config = dict(
    targets=['large cell'],
    norm='batchnorm',
    padding_mode='reflect',
    label_smoothing=0.1,
    beta1=0.85,
    beta2=0.999,
    weight_decay=0.04,
)
Rows from block 2 of a small image classifier, named by matrix and row number. Rows with one number belong to one channel. Each number is 500 + 50 x the weight over its row's rms, rounded and kept within 0 to 999. All counts start at 0. Numbers have three digits each.
Before each channel's rows are labels from the 100 images, of 14848, where the channel reaches its highest value: "lies over" is the class under the peak. Only what is clearly more common there than usual is listed. The data: simulated stained blood smears.
# convs0: first 3x3 conv, stride 2 (model.blocks.2.convs.0.weight, 240x160x3x3, each kernel summed), inputs 108-159
# convs1: second 3x3 conv (model.blocks.2.convs.1.weight, 240x240x3x3, transposed, each kernel summed), outputs 120-179

lies over: nucleus; large cell
convs0.196:532498538489502579553466595527570568514498512521473538444580542542587449467538516544619543545488484556531535468520542486545567530531521563519559517471482521
convs1.196:528538511405544556430560514512440515597554519603510534547524559503565568514522559539541574487482501439422401558529528530399550534475406551551440484518560515573505515556491512522555

lies over: large cell; nucleus
convs0.130:562506561495503546553491519566511544477456490530478565469503562561595490519576555541553562574547562560539568474544563547546557565563544573508582564555458517
convs1.130:508561509533573556492450521516483548534458441481522540558547569501491524516527566557543519586441571536548517573442529555477581529428520499578488438481573490545468518559450424530499

lies over: large cell; nucleus
convs0.200:556508571497558539548491504548502555480511504535500556478484568529638452555575535548510532574524500598516543495498578489529564539557526608493596536489471580
convs1.200:458576534448590572452512528542518542530519479546543515556584570481542490521545583573566512513416506460472464580473561570465588558415502524585484424484585513563438539567427417519495

lies over: large cell; nucleus
convs0.212:558503577500569520531492510545489554504503505524495546494476568514639440541583530548505549582521477606519543497490570503529566555554528624483599534479459564
convs1.212:446571532451570571456515525550513533549524467535546498562571572467538490535556573579557497511412501462493460579474559564468581547427509518580487424482580536553435541573434416551495

lies over: large cell; nucleus
convs0.24:563495559483477546547490549564511553454442480539480562476517558565595488523574559553543562566511566565532572475533563534554560559556540571495582559585440522
convs1.24:507560498516563558497456515533476535514487473509508540567544568501492526517534559566555534539424568505541510586475544552466571538414492523573465460515569496560478509560467419529519

lies over: large cell; nucleus
convs0.93:558507573504567514532500504547493558483507504538495549495474567514632440546570533550509543573516484593532543496495575509529568547551528636483609532483459574
convs1.93:451583530453566573455521523545510537541517475525545505562571580473549496533542585576563494503422500470496458579483562558468592545428503502589491433476595541568436536566445422545500

lies over: small cell
convs0.43:467479472467511472451465442454419448442444465535475467498526470535479491459471453442455471472577571454519465463452477451450454459460436475549473459565396473
convs1.43:518564530541573526476418515504517605519395492418517532527548547534527505520507552523516494531441588534511459565427519529514581537433508426575489436396560541547464520527438420532495

lies over: large cell; nucleus
convs0.28:557499560482493500555479530560507511469442474542450550485492554554586460488572565558543560558544573561526562453533569560534561546556554569514611565550458516
convs1.28:512561512533564554497464526521481542526472450494523557558552565509497519518551566553544521585429554527560506570458541547468583525413526519576490452530566498544476528548460414534502

lies over: small cell
convs0.175:470484469489503481445496434456420442421462482528497491524492468531524517459492457446461475478547549476495481483426489431440457475459420485547488463510369487
convs1.175:501551537533561523473416515516530602522413467430507518522539536512511479520508551537507464539435643516523479555426513525490557524416516448555482416419556534543450507522418415535470

lies over: small cell
convs0.81:462476453477501456443484441456429453428438472557470464507478457570485479460466450444452464463586577457546466467444465441453456455457441469530469458572422481
convs1.81:496550547507546533472389530531538551500387503427514540535528533509492530538513554546514506503425568493496464553457532536482560545410503448556458414372550560552450521542422404551497

lies over: nucleus; large cell
convs0.233:548498629500556514546495506556476566500509516514485550501459562515627420538583540581493546574510491600522537489485532506557578552580543588470632543477438555
convs1.233:432550540442558570465516524570535528539527457516564480574558570450539475544558556566565472514425489464495467574469555557468556567440498504557482435456558553545444551572446436566480

lies over: large cell; nucleus
convs0.229:556498579497552515537494508549491560489513499539492541496474572514629433550569532557504541570524490608529538496494559500526580553554535621490608535482456569
convs1.229:454586532448573580459517522542510538550527471525542504563572582466550495528546578566557490504414497475493459582478556564471590551421504500588490431475587543560435535570438423544496

lies over: large cell; nucleus
convs0.58:528460509474474536559431556513591536610477517497428550468599518525531421493520501519583566527448523532536537449524533530517541522512508520592535515451611507
convs1.58:526485444460479505493600461435437463541570600605455535473473487553432598453460502478475562570504508459524497498562464480418494438519459617499454530560501425502533429493541541454553

lies over: nucleus; large cell
convs0.190:547501570508538534563497511557431509535455526514497587505509547548640442536570546597470533566549553572540560499534530505509540579557531575547616572463554529
convs1.190:478519559451561560456505562560572524548550476521586492583531542459526442559566529549565428559409509476536468581457528560473522588425542557525495419554543556501461569577441423563449

lies over: large cell; nucleus
convs0.45:552510568509557525533508503549501556484516503528504550501473569514636451553575536555507551573512477571527546500497562506535562544553533622490595537490449590
convs1.45:465591524445575569460520522540501543552520484529534515556570580474556502526546590571557498502413503472494451574487562555467598543416505500595489441482588542572445531558438428542510

lies over: nucleus; large cell
convs0.205:532508525487493573553474590523599568511458507532465536439575529547564451466530507529647557539497478547527532449520547490543559525524519544546522519478500486
convs1.205:540504479445508518482603487483426468561562563603490548512486519502456581496489533506503592509498498456423359531567497503388520500495392606523438512532521492541530487521516529501595

lies over: large cell
convs0.23:553494549488497533539493505559465531437442474550470564484502546565624485510570542550507557561554568550543564470508554522534556559551535565532593560585434488
convs1.23:518561532523572571500440534552494525511490455526529546575546576500500512545553563573569508534443589511534501573451557560471569553430505533569473460517566516551476542574465431548491

lies over: nucleus
convs0.89:507524517503549558508494563505704532427482531546482505474526518521538471415510496485640499529508515541519509467484490522527501496508493527490487498451435490
convs1.89:535525470492493519489557465459364503545533533585437575468500527524479633452474524496490636555507526503420334477547489475409532451507483560530479505511521464555520440504502522453623

lies over: nucleus; large cell
convs0.92:497465486457478510509422564490682525521457457509426487431549502493502403526488473480612496502443462519496492418479508485518501477495477505481475482430484475
convs1.92:514496462483479472485604473438402498508518567527430521455490487511479662459446496483468676498506516486456427466596477478441503426496482520501482499516490419516505432474495503450666

lies over: small cell
convs0.113:458477463497473481460498446439446441424486487508493475514463466516521527458476435445468469477535534467498478471420466431442457465446406490532493448513381468
convs1.113:560524540566532508480432522500508548543398465428499523513515528544497527530506523517497487562465697547529440527416503512497531507448562444533515426439526545531472506524435441533511

lies over: nucleus; large cell
convs0.186:552502583503558525543494502539477511560466535513497594482487564519694441520574537574503537569542517579530569498518545513496540577556515585510631547486501565
convs1.186:458529550444576577457505549549564531546553484546569497575545559461537450544569547555571464549404503472500470582453537563472542584416513564542500423521555553523447571581434420550464

lies over: small cell
convs0.88:469484478491494479448493424454393443429477484520497482529468473527521519459483454439452477480538558492501481483434481430428454478456417485554492458515357480
convs1.88:497557535553558512464428504505517589533417463430495511508545530515521471519506540531506461542447673527524469540431511530499549512424542436552504419423546529541449501517413423534471

lies over: nucleus; large cell
convs0.22:549504592496561516534501500549486564491516506520496547497475576508638427560570538573497537571513485590518544494495551502542572552565537616484616536481445570
convs1.22:446577532449568572459522519550513532550527464521547500561562569455543492532551569576553483506415496467494454572480560550468573552425503501576487429475573553559443536570440421556494

lies over: nucleus; large cell
convs0.214:556492589499547511535489509551487551496515499531488550487477574510635435539574535560496535576516490608535540494495566502519566547552530639492618524484460571
convs1.214:448579535446576569453515527550512538537523485524540505569567587471548490538549573579557488500414498463492455588476559557469589548430499504583489444481574551568439539564447418548496

lies over: large cell; nucleus
convs0.69:559499599498563511547493510559467541528497516521481575504468569517645422541598531576498541579525503594535555489497551508519570568567528606478627545472455543
convs1.69:438554548455558571466512534574530524542528462530568498581561560464540472557569554560573474520419493464499467582458560565470558569436513521556484435475556546530447561571447430567474

lies over: large cell; nucleus
convs0.161:517459496491441542562458566498576508583462531574435518462651509531526463444515484506569550528457529497567533434518512482503527518499489508650536499472588514
convs1.161:549488444498495512496614472427428465549570591580441549486485506573441591466473508486486568574509530482538478505559467482388502442519462596509441520560511426516535438510517536460552

lies over: nucleus; large cell
convs0.125:558490582485530515530482515557495568492514499517477551487484576498598422553559551566497550564499480598516540482501562509557570555560550606488579538474442569
convs1.125:435565533449567556453522516533517537538519481517533497549561556453544495531543569563541486502405493464487456571480551556472571546412492488573484421495566561554429525542436402551501

lies over: large cell; nucleus
convs0.236:553502579500547533538499506554495566485519504535495542497479562523630449561562533559507533564529497601520538503500560497530581557562539607492601539491461579
convs1.236:453592529450577567452524517537498537562519473527530513562568571468548506527545580575555493507423499465496453577486563561467593542424506498592487433476581545571439528561437423551503

lies over: large cell; nucleus
convs0.72:568505576501509537542492520566499547474446482530484565481505565545605493515575567562527562570541569562528566480520574529547558567564553577503599564558455522
convs1.72:510552511526582563495446521536479548527478462513533544569551564510505513526550560556558518583435559518549518576458554555468565539425532514567488445512572496543465528565457426538502

lies over: large cell; nucleus
convs0.239:467438468498394513563452508466495441524482528549456497532568450519512442405495463481483482493450511472539501466503449462442462494458461472690500484464547491
convs1.239:547467534489481512486518545484544457514528584529525572504471503617443481539519491481496492499507502487550473508554477478422484522504531635489462513639498506484534523508522529497472

lies over: nucleus; large cell
convs0.102:508491492512488537546485553505529494632466487514494530432618500523533474414531519523523523520524548494557528486532505494491519521499511502667554520517650466
convs1.102:549450505494472483509590526465465432534584568629490488491459476500427498496475474467480492539538472473472497486530465473400462506531459665460441531591470480465544489490533546475492

lies over: large cell; nucleus
convs0.225:549492591498559512546484513561475550515512507525484559492476576513642424531566528569492539585513484611529534488495552506520575571561532617491632536483449559
convs1.225:451572534441572577454519528546528535550538465538556495576567573460545476538544564569552478513418494468492460587470547564470576563432502522574486427489575549544447551580439419552486

lies over: small cell
convs0.55:474489468480538463449488438457420458431433474537482485503501465553499481461484475461450481470576585465517473468434499427453464470464447485509488460557378474
convs1.55:465557525497572528472413511511523595530417468432507515522542540491534468518516558545519458533429559488500473555444514535488562526415512445568481419388562525548452501535424417525457

lies over: large cell; nucleus
convs0.2:552498601493553513542487512554482556512501509522482554498471580512641419538586529563504543575512485605530542486487556500532578558568531613471618538465467547
convs1.2:445557541450568578463518527556521530545528461533553497572567565463542482542556566559574489518413492463487464583463560564465571565430507517568485428474570545550439548564442423552484

lies over: large cell; nucleus
convs0.112:538486539519491576551518432532417599454502561516517523541417534557505496549534522548426531550489551559515539516521550557551587526533525538514589550504510519
convs1.112:434477588423501486457569550539509483540592488504577479519486452456541435555535434500506437491436440444482429489498505527434455573438516540457438438545451525437446559493447436544432

lies over: nucleus
convs0.57:516504518494483551542472595519651557529450516536456525451591517534551441448528518531631556531481507541537526459514540490544552515516515533561532508483504472
convs1.57:541490455470507500503605462470425447531557566623475535503481503510434570488482508498488583516513503468430360520564483497383509482515393617507438522537501485516532477509520527511583

lies over: large cell; nucleus
convs0.155:563506567501504533528497540561518545485449491525482564486504566540609498521572561556545556574543550561522560479530565542553563565566549582505599566544459518
convs1.155:517553506545569569499450514516486552530466458507520542557543571505502528512533578557554514592443593538573504566459539545487578529433541506578496443498582501554481514565456433526505

lies over: large cell; nucleus
convs0.75:562487594492566508539483509554476542510502505524482560492470572519639420532592532563499544592522496613530542488498556498515569565562528619483612543477451549
convs1.75:445559542452560580462514524564534529541530460527559492573559566460538481546568572566570479513418497468501468583465564559471566563433510514567486426475572547541443556570445431561479

lies over: nucleus; large cell
convs0.42:559507589472531525519467533558499591492504494509464514471477578478583411552546538551512550548488460613523518464482535509580562540573549607479580532444435545
convs1.42:414555538449562553451511523534518529527514461526535484540568555465542495528543555553552499501409484457480466557464546559463561545428492490560484420462561541554425534554427408528501

lies over: nucleus; large cell
convs0.50:556499583488541526536489510549502583490519488536484533488474575505609440559554533555501538563503472598519524490486567504547572546551534609482575525475441566
convs1.50:437581526435572563449517517534502540534523481519526501546566579464550502522535572572545498490408494455479453571481554551466589540420490488584482436465575539567433526548446415534509